From a checkpoint of a small self-supervised audio encoder (BEST-RQ).
Model: 3.75M parameters, mfcc input, arch convnext, norm layernorm, activation gelu, layers 12, width 192.
Training: adamw at rate 0.0013, 40000 steps.
Data: trained on strings of digits, spoken by a formant synthesiser in many voices, 39062 training examples, 131.1 epochs.
Rows from block 8 of a small self-supervised audio encoder (BEST-RQ), named by matrix and row number. Rows with one number belong to one neuron. Each number is 200 + 20 x the weight over its row's rms, rounded and kept within 0 to 999. All counts start at 0. After the name is the row's rms in percent of the matrix's.
After each neuron's rows are labels from the 100 clips, of 14976, where the neuron reaches its highest value: "top examples" is what is common among them. Only what is clearly more common there than usual is listed. The data: strings of digits, spoken by a formant synthesiser in many voices.
# fc1: MLP up (model.blocks.8.mlp.fc1.weight, 768x192), inputs 0-63
# fc2: MLP down (model.blocks.8.mlp.fc2.weight, 192x768, transposed), outputs 0-63

fc1.116,099,144,177,184,206,188,172,227,204,219,213,169,185,200,191,175,229,204,208,201,186,171,195,193,154,175,199,172,216,172,163,185,208,192,209,182,129,169,209,218,192,181,216,216,192,217,182,144,190,209,189,208,200,232,199,204,238,218,203,193,181,172,184,215,181
fc2.116,098,214,203,213,227,201,238,218,211,191,220,191,199,184,189,177,169,179,227,224,202,207,207,200,220,200,219,194,223,228,156,164,199,206,220,205,191,205,204,225,204,192,190,202,204,167,161,199,202,196,270,209,225,215,216,211,228,190,184,176,238,225,168,199,216
top examples: voice: high voice; white noise

fc1.219,110,192,191,236,188,189,194,161,207,200,165,208,203,210,220,199,229,166,226,219,178,222,221,198,200,151,206,187,148,217,175,216,189,181,188,187,190,191,222,184,237,189,204,223,196,181,180,189,226,220,191,207,191,208,208,215,175,235,188,206,186,234,203,207,194
fc2.219,112,189,202,216,164,184,165,224,185,207,235,206,199,192,252,206,185,212,206,185,197,225,203,214,210,202,193,197,207,200,205,196,246,228,174,211,206,178,216,190,195,219,211,204,179,183,211,214,165,186,172,255,202,215,189,179,214,202,152,193,203,174,190,207,241
top examples: voice: child-like voice; "five"; white noise

fc1.391,097,207,246,193,175,180,187,178,197,217,216,235,196,213,179,198,149,198,211,199,171,167,168,232,164,187,173,194,190,192,216,178,201,224,206,237,192,194,238,165,194,207,234,192,180,209,202,151,197,227,196,216,196,183,227,222,210,197,186,174,216,196,205,200,206
fc2.391,099,183,230,223,167,189,240,192,189,233,213,196,194,196,169,223,223,175,235,222,196,172,239,214,182,206,192,214,226,205,184,220,178,182,223,243,207,154,208,192,199,172,188,190,228,211,188,224,192,222,196,215,206,219,201,203,188,242,213,220,214,202,209,186,184
top examples: mains hum; whispered

fc1.367,103,200,219,198,239,207,171,184,190,178,163,183,229,188,181,177,235,229,225,246,173,222,186,175,173,189,167,176,179,201,184,235,163,185,194,207,202,169,164,162,211,214,175,212,207,214,197,157,209,193,211,204,177,210,208,206,183,222,209,190,205,202,193,201,203
fc2.367,101,187,222,215,190,218,260,171,181,175,201,204,201,206,182,221,161,200,250,227,191,181,201,202,214,171,205,204,190,216,164,220,167,199,200,198,170,218,181,209,205,184,189,195,200,214,165,197,196,221,198,186,192,161,187,213,199,227,211,209,213,194,187,210,216
top examples: voice: low voice; "five"; last digit: five; last digit: seven

fc1.547,095,228,210,198,235,204,181,213,193,203,184,217,206,163,210,182,187,206,196,160,187,243,200,206,184,169,201,192,188,193,208,174,193,194,167,177,190,185,197,195,186,232,205,191,184,215,201,207,208,215,219,222,219,200,218,197,210,183,226,201,174,190,195,213,206
fc2.547,107,207,179,191,191,206,122,208,207,189,206,234,182,160,188,172,184,224,198,190,157,180,187,174,193,183,187,193,194,194,190,184,186,187,212,181,190,214,181,209,223,217,215,195,212,178,189,197,185,210,177,223,173,223,164,196,182,206,219,208,193,209,174,194,208
top examples: voice: child-like voice; last digit: seven

fc1.405,105,203,157,177,225,182,172,208,193,187,212,197,208,220,191,176,240,213,199,178,174,195,206,242,196,193,170,244,203,200,179,237,177,199,196,211,153,208,224,227,208,223,177,210,176,216,182,219,179,198,214,190,195,180,201,195,230,226,220,234,195,191,210,190,182
fc2.405,101,192,208,224,224,194,162,227,174,198,186,141,223,191,186,203,183,218,176,192,222,187,200,173,182,195,176,208,213,209,213,130,201,191,210,231,232,232,206,232,179,171,216,203,232,212,171,203,197,214,209,224,191,190,219,199,192,190,237,181,185,176,197,232,190
top examples: "six"; voice: high voice; first digit: six; last digit: six

fc1.108,093,225,188,182,199,192,185,206,200,179,185,190,198,152,200,236,174,218,203,200,189,189,191,202,174,193,187,232,199,213,217,200,177,228,195,220,209,212,220,196,204,209,189,220,204,217,201,234,192,171,252,195,225,183,171,186,204,205,162,187,192,198,179,228,213
fc2.108,098,239,189,217,210,213,177,167,194,190,191,188,223,185,216,208,233,209,185,184,200,224,167,186,179,170,194,198,206,212,211,202,226,232,247,200,211,185,228,174,194,201,214,178,219,203,167,176,207,216,198,188,212,193,185,182,180,163,223,200,190,228,158,227,187
top examples: reverberation; voice: low voice

fc1.263,102,194,168,182,185,212,189,199,202,217,212,201,186,189,153,160,208,235,197,215,207,215,170,181,201,200,195,221,216,216,201,197,216,212,210,216,178,181,199,217,179,179,191,210,213,219,194,140,178,233,236,188,186,205,196,168,224,162,183,210,218,185,231,236,173
fc2.263,108,168,199,211,215,191,221,179,231,201,218,206,214,225,235,198,168,204,181,201,196,227,181,197,208,186,211,208,208,184,229,178,218,190,185,204,169,193,214,212,195,218,243,185,186,216,222,201,227,177,183,245,193,196,226,184,213,143,193,235,202,208,189,254,192
top examples: voice: high voice

fc1.45,094,136,208,203,208,185,156,199,200,177,218,240,212,188,203,211,201,199,190,193,217,198,187,217,219,209,192,209,203,185,208,202,192,174,196,179,161,204,198,211,216,178,195,228,187,186,193,167,188,223,216,192,166,180,200,194,195,212,218,202,197,217,189,222,153
fc2.45,096,159,214,169,192,199,191,181,235,241,171,182,188,192,183,183,196,194,206,173,199,178,222,206,232,200,187,187,202,198,191,167,239,196,191,196,215,211,194,147,189,200,159,185,222,213,214,196,208,193,226,186,201,221,186,190,211,203,209,198,188,192,175,184,216
top examples: voice: high voice; "nine"; last digit: nine; pink noise

fc1.678,101,230,168,203,209,204,165,175,202,198,190,189,195,216,193,192,243,196,217,216,192,208,198,252,181,188,189,215,188,234,225,209,219,212,215,176,223,198,189,208,196,193,197,208,174,218,198,149,213,262,177,204,168,202,204,190,202,216,169,227,217,194,193,238,204
fc2.678,094,189,171,208,167,206,214,221,202,189,229,196,210,193,202,192,185,198,233,191,225,201,182,222,203,219,203,205,180,186,200,239,230,191,230,231,193,168,229,177,193,267,224,214,168,178,193,186,202,195,207,191,210,242,196,205,207,177,193,167,166,215,165,237,219
top examples: voice: child-like voice; "four"; number of digits: 5

fc1.287,096,201,172,199,170,154,202,174,193,210,201,180,221,214,189,204,192,174,194,210,211,218,158,196,192,192,153,182,228,193,235,214,177,204,205,219,214,148,201,187,180,236,198,200,206,212,158,154,224,178,201,184,205,202,213,204,198,238,178,188,196,180,220,200,205
fc2.287,099,217,215,216,217,226,197,187,198,184,199,217,232,189,183,218,248,178,221,212,186,163,217,230,236,197,163,225,205,224,191,191,202,219,187,181,192,186,202,164,203,193,167,205,205,198,191,199,183,169,173,186,193,229,209,198,197,225,216,219,212,186,227,182,175
top examples: voice: low voice; "six"; "seven"; first digit: six

fc1.376,099,193,157,235,182,188,193,199,191,205,188,223,226,181,201,205,209,188,194,203,240,158,146,199,194,190,211,232,145,205,172,179,177,215,239,211,220,213,215,238,206,238,204,197,240,215,157,211,193,185,195,197,177,216,209,216,228,170,198,197,186,213,221,210,200
fc2.376,092,218,193,199,201,186,181,189,205,199,208,210,226,202,209,212,175,220,194,216,206,269,196,200,174,194,205,207,165,223,197,213,208,159,195,211,188,237,222,217,206,217,189,155,222,215,159,194,200,199,201,191,210,157,230,188,205,177,192,189,180,194,213,206,201
top examples: reverberation; "eight"

fc1.127,093,221,187,208,210,195,172,191,219,191,206,228,213,205,213,171,188,224,216,215,160,193,149,199,199,209,228,193,188,209,238,226,186,195,186,228,202,181,227,206,219,213,206,200,236,173,180,191,201,212,185,217,214,186,198,194,162,204,203,150,190,216,165,223,171
fc2.127,089,216,185,191,202,200,183,233,199,181,229,199,229,215,227,209,172,200,173,198,227,246,175,210,223,224,207,191,183,187,201,170,193,201,161,162,179,190,216,258,226,225,145,202,203,207,188,192,178,218,236,230,211,220,219,187,197,226,197,219,212,217,206,183,230
top examples: voice: low voice; "four"; white noise; thin (high-pass)

fc1.542,096,159,185,207,210,195,191,201,205,192,211,176,166,205,170,208,203,188,203,182,191,211,175,234,209,225,224,220,187,212,163,197,179,185,210,165,202,214,191,246,208,203,190,229,183,194,209,178,195,190,204,201,208,173,173,191,214,212,187,200,202,168,189,187,184
fc2.542,089,202,198,188,195,206,248,189,219,209,164,193,180,221,186,194,209,187,202,194,189,170,213,195,214,199,196,229,197,196,162,168,218,196,216,181,191,171,181,211,235,182,222,186,198,205,161,202,222,200,203,199,207,230,208,169,205,181,207,211,195,203,214,202,221
top examples: reverberation; voice: low voice; thin (high-pass)

fc1.639,102,210,228,210,206,174,196,198,208,203,195,209,212,189,204,211,214,188,223,244,187,221,178,232,198,186,193,183,174,219,201,220,205,173,223,202,216,199,197,200,180,188,197,210,215,230,188,199,196,165,203,210,195,222,201,224,185,190,190,238,201,190,228,232,232
fc2.639,105,219,183,181,182,176,165,187,195,193,191,246,208,191,206,175,195,203,202,207,182,217,188,214,220,204,206,213,223,175,199,192,197,205,229,207,201,210,232,204,236,207,209,180,221,183,202,201,186,185,199,197,231,224,197,190,224,169,203,176,207,176,183,209,212
top examples: voice: low voice; first digit: zero

fc1.86,099,177,192,176,192,219,200,202,215,174,156,183,198,175,186,198,199,208,256,194,181,231,233,172,158,213,216,184,187,177,185,192,197,185,179,202,219,195,223,207,207,180,199,228,193,170,173,215,202,174,250,179,187,195,272,204,197,180,236,183,203,220,233,214,168
fc2.86,114,154,214,234,219,257,175,183,252,213,202,209,216,181,157,175,194,201,232,215,182,221,201,217,180,196,186,187,187,212,161,207,193,207,181,210,196,164,183,182,202,228,178,179,225,161,201,175,222,187,215,216,191,212,221,202,192,187,168,198,204,213,227,211,201
top examples: voice: child-like voice; reverberation; "four"

fc1.463,096,207,200,213,213,207,179,203,206,165,191,194,178,214,177,213,208,215,214,221,190,176,191,193,207,225,188,191,163,216,175,172,172,244,184,193,200,189,219,199,173,204,211,192,214,225,173,230,215,173,201,215,218,159,247,196,189,192,169,188,195,201,188,235,213
fc2.463,096,198,196,194,202,244,171,200,184,186,174,201,191,194,200,255,214,197,193,190,204,201,202,202,187,166,233,215,202,224,183,186,213,168,224,175,219,218,222,204,200,228,219,197,173,214,175,222,211,215,209,183,201,196,204,195,189,204,202,187,201,183,208,199,205
top examples: voice: child-like voice; last digit: seven; last digit: eight

fc1.153,104,204,211,192,203,174,192,191,191,210,181,193,225,184,190,194,228,247,199,193,170,238,178,186,191,199,202,195,183,222,201,223,180,208,165,164,194,155,199,178,183,190,198,228,218,209,207,196,184,212,198,184,166,228,208,196,207,218,197,198,206,188,229,201,201
fc2.153,100,183,192,197,191,197,173,189,199,196,190,178,179,177,208,185,229,193,203,177,212,154,162,215,174,211,154,171,198,210,207,216,180,188,204,185,180,246,222,178,203,180,200,198,209,175,218,171,212,207,187,178,209,169,195,203,215,165,225,193,204,199,169,233,210
top examples: voice: high voice; white noise; first digit: seven

fc1.496,099,173,206,192,205,182,212,213,184,181,217,186,224,200,181,206,153,199,212,205,209,230,196,238,217,175,226,226,220,206,196,210,181,199,187,221,185,229,210,200,221,188,220,202,211,165,191,204,178,204,226,184,209,208,178,224,217,202,192,215,184,160,201,227,197
fc2.496,099,210,201,208,194,193,229,169,201,205,181,196,203,159,194,200,167,190,198,217,212,191,207,192,187,196,189,169,214,197,173,211,231,184,173,213,197,206,172,215,208,222,265,192,235,189,184,208,178,181,189,194,170,210,242,170,194,193,172,199,222,227,167,183,231
top examples: voice: high voice; "two"; first digit: two

fc1.220,102,199,196,164,178,183,189,171,226,220,185,216,215,236,223,201,239,249,234,203,186,193,234,191,176,170,194,208,195,215,193,179,201,226,188,209,170,198,211,207,210,200,171,223,223,199,205,220,204,236,221,191,176,191,221,218,194,210,178,175,171,172,215,236,210
fc2.220,098,210,216,228,209,188,227,176,182,222,190,194,218,208,191,223,218,197,204,202,183,201,232,205,204,208,194,185,190,218,191,194,209,224,226,184,221,224,204,216,163,209,175,157,218,196,183,203,151,182,189,205,192,167,194,194,184,218,205,207,191,189,170,211,206
top examples: mains hum

fc1.764,106,207,204,211,197,193,201,157,229,180,162,162,219,214,160,200,195,189,175,188,209,197,193,219,172,217,187,188,208,225,202,213,193,189,218,217,222,192,223,216,221,191,165,210,207,192,182,178,207,211,183,161,184,182,225,202,207,211,168,196,264,194,214,211,205
fc2.764,122,203,196,213,231,198,129,183,178,179,226,171,216,199,231,204,165,225,190,211,180,194,215,181,222,190,203,224,194,184,200,161,215,226,241,198,173,206,208,236,192,238,219,182,199,198,187,216,185,194,165,195,223,159,190,220,205,223,221,211,204,221,173,227,170
top examples: "six"; voice: child-like voice; first digit: six